config.yaml
train_examples: 203450
crop_scale_min: 1
norm: "batchnorm"
kernel_size: 3
label_smoothing: 0.1
optimizer: "soap"
precondition_frequency: 16
max_grad_norm: 0.5
batch_size: 64
Rows from block 20, named by matrix and row number. Each number is 200 + 20 x the weight over its row's rms, rounded and kept within 0 to 999. All counts start at 0.
# conv1: bottleneck pointwise conv (model.blocks.22.conv1.weight, 128x320x1x1), inputs 240-319
conv1.31,186,211,204,197,213,203,205,209,182,149,176,162,186,208,230,198,226,221,187,210,202,174,198,211,196,224,221,217,213,212,195,176,176,218,201,216,194,195,244,174,177,198,195,207,140,202,223,216,192,186,240,239,213,208,187,160,255,215,202,196,228,188,229,175,208,231,207,218,178,239,186,188,224,193,210,175,220,170,227,214
conv1.32,207,225,174,222,221,196,217,191,209,181,208,176,221,208,235,207,166,229,219,220,184,175,196,228,209,244,199,172,198,250,210,197,235,220,202,229,217,199,224,198,199,233,218,202,200,189,191,180,212,202,246,192,212,251,243,234,191,235,213,251,183,223,184,201,231,203,182,223,200,183,191,210,209,212,210,236,225,203,188,189
conv1.33,196,205,194,167,209,150,175,191,199,193,192,192,205,221,227,211,210,207,234,221,205,183,185,214,215,214,159,222,186,184,224,134,214,209,219,186,194,204,199,190,216,181,192,205,192,190,187,212,193,204,198,201,175,184,180,231,201,180,151,198,214,224,183,242,209,194,185,223,178,234,178,158,153,187,206,187,224,224,190,165
conv1.34,207,201,176,217,191,235,179,201,200,193,178,230,169,205,185,205,169,203,198,173,236,206,174,206,227,201,206,206,185,184,250,182,183,197,206,189,198,139,220,219,218,211,217,172,206,235,180,218,215,160,228,242,191,179,210,205,201,178,219,186,158,233,186,239,149,257,199,194,182,252,191,198,167,222,187,208,188,217,242,200
conv1.35,201,197,209,179,169,198,222,216,218,200,208,171,199,219,203,169,174,206,217,210,209,234,176,217,221,187,232,217,174,186,187,205,189,202,196,172,202,188,127,205,197,216,218,171,212,223,211,193,215,147,232,195,189,172,170,221,212,206,211,174,177,166,208,209,189,203,191,207,178,191,183,224,170,174,237,183,190,168,206,221
conv1.36,192,221,148,163,210,205,173,203,211,178,208,194,217,173,251,180,239,204,214,164,191,185,219,182,250,171,220,194,184,224,225,209,199,196,193,201,186,236,186,194,201,217,188,213,204,214,209,174,205,188,170,205,221,183,196,187,182,202,209,271,144,212,201,150,224,185,201,192,225,178,194,146,165,208,212,181,186,188,194,194
conv1.37,184,181,189,181,227,189,207,189,223,171,212,225,185,218,190,224,197,177,185,221,169,206,203,186,175,194,202,172,155,228,186,196,195,232,207,187,192,204,177,209,183,183,229,223,180,218,229,206,196,191,166,224,196,225,189,189,220,193,217,160,203,190,180,260,196,166,229,175,185,206,190,194,172,174,204,214,200,255,203,190
conv1.38,204,200,203,215,206,236,181,195,200,216,190,221,166,158,222,210,225,204,164,156,206,189,226,206,201,195,235,199,202,198,195,156,189,219,200,173,243,196,224,193,219,204,194,188,163,141,207,182,232,219,174,147,179,194,220,223,227,180,182,216,178,213,208,209,184,173,221,186,235,160,209,204,186,216,221,192,241,218,193,165
conv1.39,224,198,190,186,206,221,206,218,180,244,214,201,219,180,198,197,180,188,215,197,167,177,199,192,230,160,172,194,199,187,229,228,196,204,175,200,236,192,218,210,247,202,212,199,227,199,191,196,207,161,203,198,210,153,193,214,207,239,178,244,219,156,239,221,207,205,232,182,217,194,195,185,174,186,198,173,251,204,203,198
conv1.40,157,203,211,190,218,217,163,197,205,208,172,200,201,160,155,204,154,229,207,221,212,154,218,206,224,200,212,199,197,194,210,225,203,198,151,178,171,204,173,209,214,202,214,158,227,194,243,189,175,219,238,211,137,191,174,201,186,184,181,150,206,222,178,218,170,177,191,200,209,186,221,191,189,212,208,221,242,185,189,186
conv1.41,200,202,189,205,162,193,185,180,183,204,196,230,216,229,229,208,196,209,205,199,221,201,196,180,197,163,165,191,194,191,192,207,194,217,251,225,212,186,208,222,209,235,165,183,220,171,200,217,237,189,203,217,190,207,195,165,181,176,197,188,190,171,179,226,176,196,177,198,197,190,168,147,155,175,209,232,147,161,178,213
conv1.42,216,189,226,209,176,190,223,202,189,220,206,202,177,202,187,206,206,179,210,291,224,158,236,187,210,197,165,180,198,172,179,169,190,229,209,163,201,204,232,200,190,193,206,158,209,144,210,197,156,189,201,212,231,166,192,180,164,168,215,182,230,217,177,200,231,189,204,210,203,157,161,144,204,190,190,185,155,258,209,203
conv1.43,194,174,181,190,183,195,222,178,230,216,230,172,156,233,215,217,217,187,230,197,226,173,227,175,217,200,222,156,209,184,220,206,202,242,186,183,175,190,168,206,191,190,208,192,189,203,200,148,229,218,210,195,209,202,215,200,221,204,178,224,244,222,192,177,227,189,192,240,169,236,201,205,182,208,169,181,210,187,211,202
conv1.44,197,203,242,215,189,198,176,212,198,208,202,191,196,166,212,198,202,213,239,212,169,258,240,218,205,203,188,204,177,166,137,221,196,203,206,208,183,179,174,195,227,149,178,225,260,204,158,193,182,230,176,241,220,195,181,189,227,157,204,217,189,205,263,216,211,231,224,191,197,207,210,158,212,217,240,208,220,185,209,201
conv1.45,183,184,202,206,159,208,186,212,208,174,215,205,183,178,172,187,189,224,159,188,178,195,197,155,170,194,203,190,230,199,185,198,203,222,222,258,176,219,143,278,198,195,205,222,163,212,211,186,214,221,180,176,199,171,197,207,230,183,158,170,238,203,211,204,194,164,238,212,199,182,201,214,182,188,228,201,190,212,202,214
conv1.46,205,250,183,220,207,209,204,201,198,192,176,212,210,200,221,195,250,185,213,225,204,189,203,218,216,203,202,188,161,207,193,189,156,241,204,225,191,158,225,194,218,195,217,221,180,229,187,221,184,223,203,244,199,190,220,207,190,175,206,204,185,161,242,190,208,156,196,235,208,182,254,201,181,169,176,193,215,192,209,176
conv1.47,218,201,233,207,223,188,221,164,211,193,210,243,217,216,197,176,175,206,226,207,170,145,209,196,219,184,180,223,162,191,200,186,200,183,182,212,216,195,191,186,187,228,191,206,193,182,175,184,146,233,184,205,213,187,211,175,206,198,237,177,194,197,216,171,174,182,176,202,219,168,179,187,198,216,175,205,173,182,184,225
conv1.48,200,161,202,187,174,208,168,211,214,208,199,221,182,223,194,182,178,215,207,191,203,187,191,232,163,167,177,185,175,214,196,185,184,206,226,181,194,199,219,188,237,229,196,159,231,183,154,222,228,243,207,225,234,173,170,210,217,179,185,216,161,192,223,213,194,231,175,244,183,225,170,175,177,207,223,202,190,174,180,158
conv1.49,181,207,200,202,216,212,184,213,212,230,176,211,232,198,210,224,209,213,207,231,212,244,191,179,187,194,215,221,186,156,207,180,228,213,171,145,164,213,221,230,175,184,210,196,150,209,193,206,209,192,194,241,215,233,272,191,173,215,226,201,195,181,203,209,185,208,172,189,209,228,207,246,196,161,181,233,188,136,214,226
conv1.50,197,227,212,208,207,224,197,179,210,183,186,226,226,194,204,238,209,229,190,186,162,180,213,231,226,201,252,223,226,208,218,166,192,217,228,223,197,185,217,198,182,211,201,190,222,196,199,219,182,207,171,212,255,203,256,227,209,192,228,217,210,154,207,206,215,219,203,208,211,214,206,239,237,208,235,204,229,137,200,196
conv1.51,190,214,190,215,230,171,175,177,183,161,188,222,197,202,177,207,158,226,219,210,193,201,201,204,180,196,182,181,208,181,174,157,184,208,185,210,202,212,170,177,163,177,192,193,187,188,225,166,228,198,228,191,168,244,196,176,197,186,172,245,196,179,176,209,189,183,180,166,186,198,207,182,164,188,192,152,159,194,190,211
conv1.52,243,226,214,205,175,214,190,201,212,200,186,197,207,203,209,156,189,200,167,236,226,185,230,219,205,203,177,213,242,206,201,192,199,188,209,197,241,207,179,193,197,186,209,184,227,182,163,206,174,210,207,196,188,193,175,199,206,222,194,192,188,171,165,178,235,189,207,178,190,217,168,203,172,220,261,195,200,166,168,229
conv1.53,203,185,213,197,189,186,182,188,169,187,165,210,218,239,227,235,263,194,186,201,185,213,203,209,219,207,182,208,166,196,207,189,207,213,206,194,202,223,250,220,200,199,176,213,213,190,253,190,221,186,217,237,179,244,170,210,192,218,169,203,208,257,228,173,179,194,202,195,225,220,226,201,203,240,192,218,266,171,182,236
conv1.54,226,206,170,236,180,205,190,190,220,211,194,228,139,193,213,206,196,193,207,190,190,187,222,183,235,208,214,186,196,218,197,194,176,170,223,131,177,165,210,167,192,168,178,190,169,215,183,277,179,213,181,190,212,177,195,195,187,190,177,190,211,228,220,232,162,198,236,185,191,198,189,231,151,171,209,169,198,218,199,207
conv1.55,204,203,180,177,214,172,216,211,174,211,201,189,189,209,208,214,197,174,194,222,204,178,215,176,215,180,220,217,207,218,243,177,176,233,207,188,211,194,253,166,248,171,211,223,198,212,202,216,211,251,190,221,214,171,163,166,182,169,201,184,170,153,223,180,258,220,186,210,214,168,136,182,156,173,170,212,177,225,212,178
conv1.56,192,201,203,195,188,201,189,226,184,217,196,191,209,214,213,241,192,179,177,207,244,239,179,212,178,162,191,173,197,198,181,193,226,199,179,200,202,171,159,172,215,161,203,230,203,228,199,250,162,239,188,194,198,156,187,185,189,200,210,216,209,157,149,197,165,194,197,214,175,248,196,213,170,208,219,179,237,222,222,174
conv1.57,181,204,218,182,208,181,217,191,227,218,185,208,182,243,201,183,281,200,187,160,182,176,213,173,204,176,156,204,202,204,179,155,180,213,199,203,217,189,207,201,204,210,172,220,212,209,216,243,214,200,229,190,199,232,175,209,198,147,192,228,190,178,184,205,230,165,215,182,210,206,282,253,148,168,186,163,228,194,150,228
conv1.58,219,210,206,179,192,202,196,204,184,188,228,201,190,174,186,201,185,192,195,183,257,185,179,213,198,203,233,163,191,211,197,213,178,180,196,206,208,213,179,192,230,198,189,217,246,182,186,206,180,218,236,171,228,167,208,235,215,184,185,229,216,208,187,195,167,213,204,196,192,213,165,184,182,207,190,182,217,208,179,156
conv1.59,179,174,183,218,209,187,242,233,202,232,208,200,188,189,172,199,213,161,166,205,166,181,185,171,250,253,195,217,193,194,172,183,217,212,216,229,215,197,193,190,211,154,219,176,185,183,168,179,214,210,190,192,192,204,211,170,188,240,173,221,222,227,177,221,206,194,166,173,220,176,167,173,201,212,155,221,193,130,188,170
conv1.60,201,188,179,221,208,221,214,201,168,238,155,206,160,190,181,194,185,211,199,225,186,188,219,194,230,180,236,199,185,215,202,242,193,176,207,159,202,197,188,207,234,228,165,169,233,200,241,203,198,240,213,163,199,213,202,211,176,195,205,227,194,169,182,240,192,222,192,212,209,198,219,171,213,181,204,257,186,203,202,212
conv1.61,206,206,189,193,195,232,188,205,189,214,213,210,229,190,163,221,219,176,210,248,218,228,197,211,191,201,226,178,210,220,205,194,145,176,220,192,215,189,212,214,227,226,207,181,238,189,211,216,251,212,198,237,196,230,217,197,209,220,196,191,188,205,203,223,233,181,216,186,215,197,180,179,221,211,183,162,216,244,203,180
conv1.62,185,170,205,197,180,178,173,194,166,214,237,217,230,210,206,186,211,249,197,227,143,232,202,197,237,202,191,207,188,221,243,200,162,200,223,220,178,189,255,222,257,229,205,231,214,195,202,136,204,182,192,209,191,237,185,178,198,192,207,173,196,196,176,194,135,175,146,192,179,179,194,203,204,186,202,223,230,181,223,226
conv1.63,246,226,234,193,218,197,207,193,181,174,210,186,185,176,219,181,208,216,200,182,234,210,231,220,182,145,213,216,191,167,183,194,183,216,165,168,217,209,196,197,221,197,209,181,252,209,199,189,193,229,197,187,227,198,195,207,209,193,149,203,165,217,225,195,163,222,185,217,168,209,202,199,235,232,179,155,196,176,194,245
conv1.64,191,216,188,179,191,197,205,187,195,248,214,233,199,224,189,218,183,212,144,200,226,157,203,190,185,201,193,189,153,217,213,229,205,214,225,152,201,222,209,187,202,210,204,193,231,194,173,185,192,220,230,157,208,204,159,194,198,172,208,233,176,195,219,185,215,167,187,206,183,194,173,217,206,181,232,221,217,209,179,209
conv1.65,186,210,227,187,198,206,233,224,195,187,214,197,168,224,207,219,153,195,197,172,216,221,223,200,220,183,206,194,203,203,202,180,235,242,217,213,186,220,223,169,146,213,219,144,158,181,168,246,168,208,206,204,218,211,174,220,217,164,221,233,196,212,224,205,199,206,224,162,207,192,238,211,196,215,208,181,184,205,218,218
conv1.66,183,217,206,219,174,207,201,178,249,240,189,225,200,208,158,215,211,233,185,159,193,221,200,212,196,179,178,199,179,212,173,194,204,199,215,200,189,205,185,139,199,173,221,182,189,200,197,194,196,183,225,196,214,222,210,219,191,190,205,250,205,197,231,184,219,231,169,205,206,209,194,198,145,189,223,187,227,167,243,163
conv1.67,197,217,214,169,203,250,219,217,223,201,204,183,191,218,194,185,204,191,199,195,219,212,183,216,238,210,185,208,154,181,164,184,205,154,184,155,219,165,168,234,196,212,218,199,242,194,220,208,169,191,178,198,246,198,186,172,208,179,172,236,165,180,196,217,179,186,208,217,179,222,234,179,150,155,238,207,212,205,193,194
conv1.68,196,195,182,212,206,175,191,205,174,180,211,172,192,193,197,213,169,190,223,186,246,180,198,204,208,192,191,198,217,179,178,253,160,170,190,175,208,222,194,180,224,199,183,193,230,209,209,211,227,243,206,152,196,189,181,230,180,224,199,207,210,188,150,153,181,198,194,192,198,204,247,206,211,232,149,191,176,185,177,193
conv1.69,199,205,186,201,213,212,196,228,174,233,189,198,199,239,179,175,227,218,211,211,168,189,245,187,222,184,177,198,210,196,193,184,170,254,167,211,182,191,216,224,208,192,235,221,184,205,177,246,189,153,202,179,173,176,162,198,196,210,190,202,194,212,148,240,234,185,171,195,185,193,164,239,192,164,195,171,209,162,214,217
conv1.70,193,200,215,202,191,190,209,184,201,226,190,210,229,171,241,198,188,186,210,164,209,180,224,186,201,184,168,177,206,198,209,180,171,200,229,201,201,168,211,166,174,177,196,189,279,203,229,224,204,209,166,229,155,168,239,207,152,203,178,176,183,225,227,229,264,182,154,211,242,241,179,200,213,216,195,179,135,179,214,202
conv1.71,206,185,204,238,201,206,211,193,224,197,183,232,208,212,206,222,196,190,199,216,284,252,173,169,232,154,235,206,197,210,247,210,201,168,165,199,183,174,195,201,210,174,204,181,190,195,204,166,160,212,228,264,254,193,161,213,183,205,211,195,183,195,195,238,203,195,226,224,209,215,174,164,207,200,215,184,220,261,231,223
conv1.72,180,167,213,205,164,206,181,197,199,188,221,207,198,232,162,232,174,230,183,212,247,187,173,217,220,182,163,212,169,165,176,215,183,168,167,231,165,198,168,218,214,196,165,175,250,192,176,183,190,218,215,205,226,196,184,180,212,190,190,144,219,198,205,212,206,185,167,203,203,214,192,229,159,170,220,222,179,231,216,201
conv1.73,180,215,157,190,194,215,196,174,201,197,212,204,185,207,271,210,157,201,253,196,203,197,219,171,213,246,186,259,147,201,190,193,195,150,150,191,217,227,200,217,201,232,158,236,212,196,189,217,183,211,222,211,205,234,195,185,214,201,188,183,184,208,181,224,198,227,209,234,199,204,228,205,214,186,191,242,202,183,197,242
conv1.74,205,214,221,174,205,193,200,165,206,212,186,184,166,220,206,202,206,229,211,195,222,193,222,200,202,194,182,171,194,198,235,196,173,200,200,185,238,194,217,208,204,201,220,231,181,212,198,194,228,191,165,305,214,195,191,233,207,213,203,202,226,182,259,190,191,197,148,190,203,225,236,182,214,219,193,233,189,157,194,261
conv1.75,214,215,215,230,175,187,194,232,219,203,195,225,177,226,208,164,198,171,218,217,183,171,165,196,225,214,183,215,222,227,188,211,180,183,223,183,206,180,245,209,226,202,186,212,243,195,215,174,248,245,164,171,247,188,210,173,234,216,178,231,191,153,189,196,224,226,193,174,230,219,184,151,191,191,202,225,193,206,188,170
conv1.76,169,231,193,208,234,190,202,217,196,184,208,204,196,225,212,178,216,184,143,222,235,167,198,223,219,151,170,175,158,208,173,185,190,245,185,183,167,198,221,211,186,179,164,213,208,174,233,182,216,220,210,245,232,207,198,182,184,173,167,245,195,182,196,168,181,206,217,191,201,180,222,193,225,217,251,173,258,198,214,234
conv1.77,200,200,217,184,229,195,186,203,210,260,197,161,219,236,201,215,206,204,193,192,199,203,179,200,213,166,215,201,232,220,149,217,194,234,179,211,224,174,174,174,164,200,189,193,181,217,149,173,214,230,243,221,178,194,138,204,188,200,276,195,186,233,210,203,180,181,223,178,215,215,218,186,172,165,155,198,211,200,215,204
conv1.78,216,224,180,183,211,189,223,178,205,201,171,216,194,179,192,197,188,195,220,214,207,222,231,187,233,165,179,197,240,217,235,191,166,194,220,170,203,183,209,195,202,179,223,220,154,196,188,213,157,194,221,272,214,198,188,219,156,178,187,174,186,171,192,202,198,232,211,208,208,203,179,228,185,214,227,157,191,224,219,200
conv1.79,183,220,207,220,185,165,229,167,237,200,214,201,166,187,197,218,195,180,172,198,204,145,209,212,185,160,184,193,201,210,210,181,226,184,224,199,209,208,173,168,223,220,186,215,214,209,182,174,196,202,200,190,211,183,158,195,198,217,224,193,193,154,190,191,169,218,190,199,180,144,188,172,199,187,179,201,257,266,226,157
conv1.80,194,228,207,200,188,190,216,208,176,205,257,194,200,214,210,207,193,214,181,156,209,184,172,178,184,154,191,193,217,199,211,211,185,207,211,186,132,181,200,205,229,158,169,221,226,176,173,195,178,193,190,220,202,166,186,182,209,168,202,201,206,160,219,167,213,223,225,199,218,212,216,192,164,213,163,164,216,219,197,183
conv1.81,187,205,193,165,184,209,186,209,225,195,177,176,217,193,219,171,206,206,180,154,195,185,240,190,217,199,195,212,213,175,176,179,207,222,194,171,211,176,250,194,236,173,180,207,191,221,170,184,180,237,229,208,205,136,190,190,238,171,199,175,214,223,218,212,189,184,197,220,176,226,212,176,197,227,194,211,238,184,186,190
conv1.82,171,225,183,202,186,216,155,204,190,177,193,165,205,202,180,183,202,177,197,195,222,216,201,208,208,199,210,181,190,228,197,198,180,188,262,174,190,193,214,194,235,191,204,251,209,214,240,223,177,187,183,282,224,221,192,202,214,176,187,188,169,148,176,167,215,197,192,178,199,186,222,162,175,238,206,216,201,210,238,183
conv1.83,221,209,178,222,190,196,234,212,185,251,202,165,214,229,232,193,149,203,210,205,186,182,211,186,235,190,182,238,197,206,187,162,187,230,220,207,176,170,143,187,238,189,170,201,224,170,187,186,206,217,195,208,220,194,202,239,202,169,171,231,235,205,192,187,231,206,185,245,208,239,179,211,193,189,215,169,200,167,184,224
conv1.84,246,193,192,210,202,229,203,176,203,201,188,217,239,193,207,208,217,216,233,222,192,198,172,221,207,226,196,196,197,176,190,192,226,201,202,201,191,204,188,211,208,234,183,179,161,217,229,185,180,190,216,203,290,235,209,185,208,221,267,242,195,164,170,199,232,170,227,202,206,201,214,172,202,206,225,214,228,196,195,204
conv1.85,209,175,199,189,212,185,170,202,203,181,209,218,210,189,188,220,184,212,220,162,204,217,197,200,196,200,177,147,169,261,215,159,209,185,182,206,209,230,211,159,230,217,187,214,207,226,221,205,224,193,202,169,216,190,214,172,168,230,152,229,206,202,195,231,247,252,203,221,235,194,177,176,210,232,136,195,243,158,177,193
conv1.86,218,222,211,217,218,206,202,220,220,200,164,197,227,207,197,206,168,192,170,171,248,167,197,187,216,202,195,204,215,252,193,185,152,233,200,147,189,186,227,220,240,209,180,210,211,159,194,212,192,228,195,226,172,173,191,223,189,158,161,147,189,170,187,165,177,213,170,190,216,184,162,196,152,211,192,187,232,219,208,197
conv1.87,200,197,220,191,191,209,157,199,225,203,186,186,186,192,225,212,196,188,183,201,170,213,243,202,189,218,189,189,184,167,209,186,154,191,213,186,151,191,207,189,190,221,196,202,163,207,192,221,181,196,189,210,203,189,184,179,203,157,195,180,145,209,175,186,146,213,186,182,158,163,219,270,171,183,179,165,177,227,236,184
conv1.88,226,241,216,212,175,190,183,175,177,210,222,194,204,177,187,207,202,188,204,248,192,231,210,212,229,241,159,199,189,181,226,220,233,179,229,208,220,205,204,206,192,193,189,203,187,219,183,245,221,176,192,217,237,236,193,177,213,211,170,213,196,171,210,187,191,210,218,219,231,210,210,180,258,230,228,200,211,189,229,183
conv1.89,205,198,195,170,208,210,193,171,195,218,203,208,218,199,225,201,184,214,193,188,203,163,207,186,220,190,194,195,192,169,184,219,164,196,189,234,164,193,226,235,232,209,214,261,233,184,155,178,223,224,239,200,196,240,207,191,184,212,190,202,214,213,203,191,194,210,200,209,184,226,214,211,205,207,204,192,199,190,178,286
conv1.90,203,172,204,207,187,174,204,205,194,194,172,219,202,161,192,242,213,192,202,151,210,211,206,206,179,223,160,196,202,192,228,174,213,201,158,186,190,210,240,191,228,178,200,221,232,221,212,168,162,206,185,220,214,206,199,184,210,169,172,211,244,183,194,169,197,163,232,165,196,176,198,220,149,221,186,191,265,190,194,200
conv1.91,205,222,224,218,205,227,184,235,197,164,220,183,183,234,207,222,191,226,158,193,187,177,203,213,159,181,213,233,253,211,229,205,171,204,247,202,209,199,220,219,177,199,203,177,196,203,192,220,224,184,184,218,195,177,199,211,181,208,257,221,196,169,234,197,200,184,191,219,164,225,148,210,205,207,203,228,174,190,182,245
conv1.92,205,206,183,209,187,198,204,167,217,212,195,201,200,185,201,193,186,202,198,209,200,165,189,183,191,175,208,227,219,154,167,202,163,162,185,170,196,211,182,189,237,213,192,220,222,183,195,212,224,206,211,153,192,197,185,180,203,194,207,223,199,178,209,192,216,206,208,229,176,201,186,159,181,190,231,204,188,239,172,196
conv1.93,249,198,200,208,172,222,209,232,218,211,199,178,221,226,182,198,240,177,225,252,206,183,205,216,209,214,181,221,196,194,184,191,165,210,210,196,239,210,167,194,193,201,170,195,173,207,192,228,216,174,223,221,160,180,197,258,163,208,172,191,178,201,220,200,216,207,172,204,184,145,238,207,211,157,245,190,173,160,205,197
conv1.94,170,212,186,209,179,214,209,195,175,200,207,171,193,221,198,183,179,223,221,170,178,204,219,208,214,178,174,198,193,193,205,163,221,177,204,170,227,179,186,191,205,191,236,222,189,197,162,238,207,200,209,202,191,179,184,181,185,259,218,207,187,191,217,184,168,200,153,194,185,184,206,192,194,179,185,242,206,158,189,267
conv1.95,185,164,188,205,226,228,185,194,192,199,183,203,195,191,209,137,182,201,213,206,203,235,196,199,214,199,215,187,214,186,188,171,204,213,209,216,205,256,170,188,198,190,187,191,188,216,189,237,203,204,208,204,205,194,204,198,196,219,223,211,210,211,200,208,202,192,181,168,217,222,221,137,181,201,170,139,166,199,176,205
conv1.96,228,186,192,224,181,194,229,184,189,166,185,191,238,191,215,167,180,188,197,148,218,190,192,186,168,199,203,231,256,191,209,212,185,188,185,187,188,187,212,237,189,177,180,192,239,158,167,175,201,221,199,188,246,197,175,211,255,176,204,217,181,213,192,169,182,221,231,229,181,169,212,217,187,226,243,169,211,233,216,183
conv1.97,194,215,178,191,208,202,162,217,201,228,202,197,167,177,236,214,193,186,211,193,217,200,203,172,230,192,211,212,240,225,148,182,180,169,230,179,184,204,231,177,230,225,186,217,196,183,192,196,179,207,214,198,195,153,208,200,180,225,171,194,223,182,187,147,193,233,205,164,223,174,213,220,226,201,182,201,241,183,172,155
conv1.98,211,175,198,176,228,192,163,227,164,207,214,215,186,201,213,229,181,188,175,194,215,198,212,186,231,195,198,202,192,201,189,193,236,191,162,177,220,175,253,194,198,199,177,184,204,189,200,202,170,194,187,205,260,182,167,204,222,180,207,219,175,193,210,209,237,190,189,204,171,177,153,209,188,223,189,197,212,184,178,204
conv1.99,219,176,171,251,200,184,167,222,194,193,212,198,215,204,180,185,187,220,169,192,212,231,233,186,198,210,176,181,214,185,218,187,202,183,216,183,169,180,190,202,202,196,237,191,196,184,223,214,159,128,200,221,197,159,215,155,170,204,218,209,201,188,217,206,159,211,200,180,218,200,193,238,197,231,201,216,176,214,206,215
conv1.100,202,199,223,175,198,215,203,171,198,206,191,167,211,204,166,235,172,184,185,158,238,216,223,202,181,212,186,229,193,190,197,227,156,221,188,183,185,178,228,186,228,200,173,253,215,176,185,208,180,224,181,226,191,185,181,234,226,182,178,184,212,192,197,195,194,224,194,219,186,215,269,196,141,210,180,193,194,174,233,223
conv1.101,193,160,167,197,171,237,190,206,196,201,178,205,213,219,173,189,202,225,191,187,168,219,202,227,152,168,171,229,211,194,204,209,172,179,202,162,200,177,238,194,158,183,197,194,195,205,204,177,150,183,223,177,196,223,191,199,203,197,199,171,246,191,184,214,231,199,211,228,181,198,185,189,201,178,211,210,147,223,194,170
conv1.102,207,208,223,195,188,214,189,226,184,210,197,202,212,202,199,206,197,221,214,228,174,175,162,204,231,209,198,182,231,209,190,194,207,206,198,200,191,172,170,211,188,181,170,237,168,217,209,221,196,177,249,269,203,181,208,196,237,201,162,191,199,202,193,185,221,238,237,204,196,161,227,145,172,166,195,179,242,254,198,187
conv1.103,176,181,244,215,187,192,171,190,195,215,190,184,204,208,247,182,200,180,190,181,224,175,223,170,187,217,227,221,226,216,212,219,167,227,214,188,223,232,221,209,160,186,232,192,191,158,207,187,206,205,185,183,192,189,202,162,223,192,185,211,191,168,202,193,206,210,227,191,160,250,172,209,223,199,229,249,185,204,189,164
conv1.104,222,198,205,174,218,236,168,215,199,173,206,163,230,208,203,182,219,189,193,223,169,216,218,161,204,223,180,203,203,181,189,192,220,161,160,178,180,222,151,182,155,235,183,166,209,202,176,206,153,177,200,242,181,197,213,187,135,196,237,168,202,215,185,201,268,197,168,189,216,226,208,227,169,159,197,186,190,228,232,216
conv1.105,206,212,156,219,219,208,215,197,187,210,206,204,200,200,175,193,197,159,184,217,235,189,228,186,173,176,183,164,184,233,213,185,164,196,180,205,204,185,185,169,182,205,190,217,238,189,186,184,203,229,246,173,236,210,217,161,168,151,142,217,227,230,210,212,200,211,195,227,179,178,179,202,185,186,186,199,221,208,211,176
conv1.106,209,199,216,204,207,220,161,191,197,211,218,181,216,201,220,229,247,172,183,218,203,181,229,206,165,171,196,208,205,200,165,188,199,218,224,210,207,184,230,210,229,200,175,198,234,202,234,237,181,245,202,183,225,191,165,179,237,152,162,192,156,201,248,190,189,208,233,220,178,124,206,153,193,221,237,196,207,203,196,182
conv1.107,188,186,228,221,189,204,194,193,178,194,187,190,211,190,206,195,175,194,175,217,175,226,223,184,205,187,192,205,151,194,220,228,186,209,207,184,173,205,195,190,208,178,169,188,183,208,177,186,177,190,188,253,179,196,163,210,213,217,219,180,212,191,209,177,197,204,203,175,190,210,243,214,210,168,237,200,212,178,194,252
conv1.108,196,216,227,194,168,189,228,223,191,230,217,201,188,203,224,166,208,210,219,208,217,159,243,205,193,192,187,212,224,205,165,172,235,232,178,223,225,239,236,217,211,151,225,199,180,205,188,189,231,161,239,204,167,231,209,216,178,183,171,212,219,228,172,246,219,211,237,214,196,229,220,205,265,181,233,223,181,195,201,234
conv1.109,199,173,194,203,195,185,226,216,183,186,189,214,179,176,234,184,176,214,176,179,197,172,245,222,200,192,210,219,215,178,182,165,225,154,226,144,211,163,168,191,224,180,192,214,169,200,192,199,222,172,220,199,209,165,150,193,189,196,186,213,189,264,151,197,209,208,184,203,202,222,209,188,166,211,194,172,230,192,152,202
conv1.110,182,201,205,211,195,186,220,204,219,180,167,191,161,197,189,172,211,204,220,210,205,156,222,210,228,193,153,189,169,221,193,151,149,155,170,201,189,182,191,232,186,198,207,214,202,169,203,206,213,222,194,183,213,181,176,161,189,213,191,208,231,210,185,203,201,195,182,229,165,209,183,195,166,197,179,218,173,232,208,198
conv1.111,210,221,218,170,173,198,200,191,192,202,219,198,192,213,223,228,195,172,183,229,202,177,240,208,220,197,194,194,236,209,198,157,168,192,177,208,165,205,202,210,187,212,182,189,210,171,213,209,181,190,201,156,182,220,172,170,177,192,208,168,172,199,217,167,213,163,179,191,196,168,201,205,207,162,219,200,232,224,213,221
conv1.112,204,171,196,179,225,208,194,157,195,206,218,140,196,200,192,203,232,187,206,203,188,214,197,193,225,203,205,155,191,193,149,237,196,233,242,233,189,187,185,209,228,179,182,226,217,188,185,251,238,218,215,167,210,201,208,157,230,207,184,197,186,191,173,198,240,170,218,189,204,211,241,205,152,210,133,201,215,251,204,172
conv1.113,197,222,188,207,200,171,210,198,225,198,189,174,192,182,214,194,190,190,190,230,163,189,177,224,182,165,183,194,211,153,205,159,185,205,174,196,183,170,230,164,207,194,206,209,171,170,174,197,175,180,187,185,251,173,191,158,225,195,230,207,212,205,159,225,189,165,232,204,202,160,187,225,185,197,193,158,182,180,173,209
conv1.114,216,204,203,209,200,197,175,176,155,197,184,219,219,213,227,207,205,207,192,221,235,233,205,188,208,173,160,203,204,197,220,193,167,200,238,180,190,185,183,182,192,201,192,214,202,173,225,205,175,173,195,293,190,221,159,201,202,185,164,186,162,206,184,198,237,204,192,199,176,202,180,201,201,195,161,214,199,224,195,235
conv1.115,201,165,185,215,215,221,180,205,214,167,151,192,220,209,177,198,160,198,210,159,222,188,184,197,203,189,202,205,171,210,231,194,192,222,201,202,197,226,195,172,188,193,203,169,232,201,224,200,187,189,206,160,185,207,216,214,170,187,211,197,182,212,201,219,167,209,225,190,234,178,144,218,211,219,236,197,185,182,177,196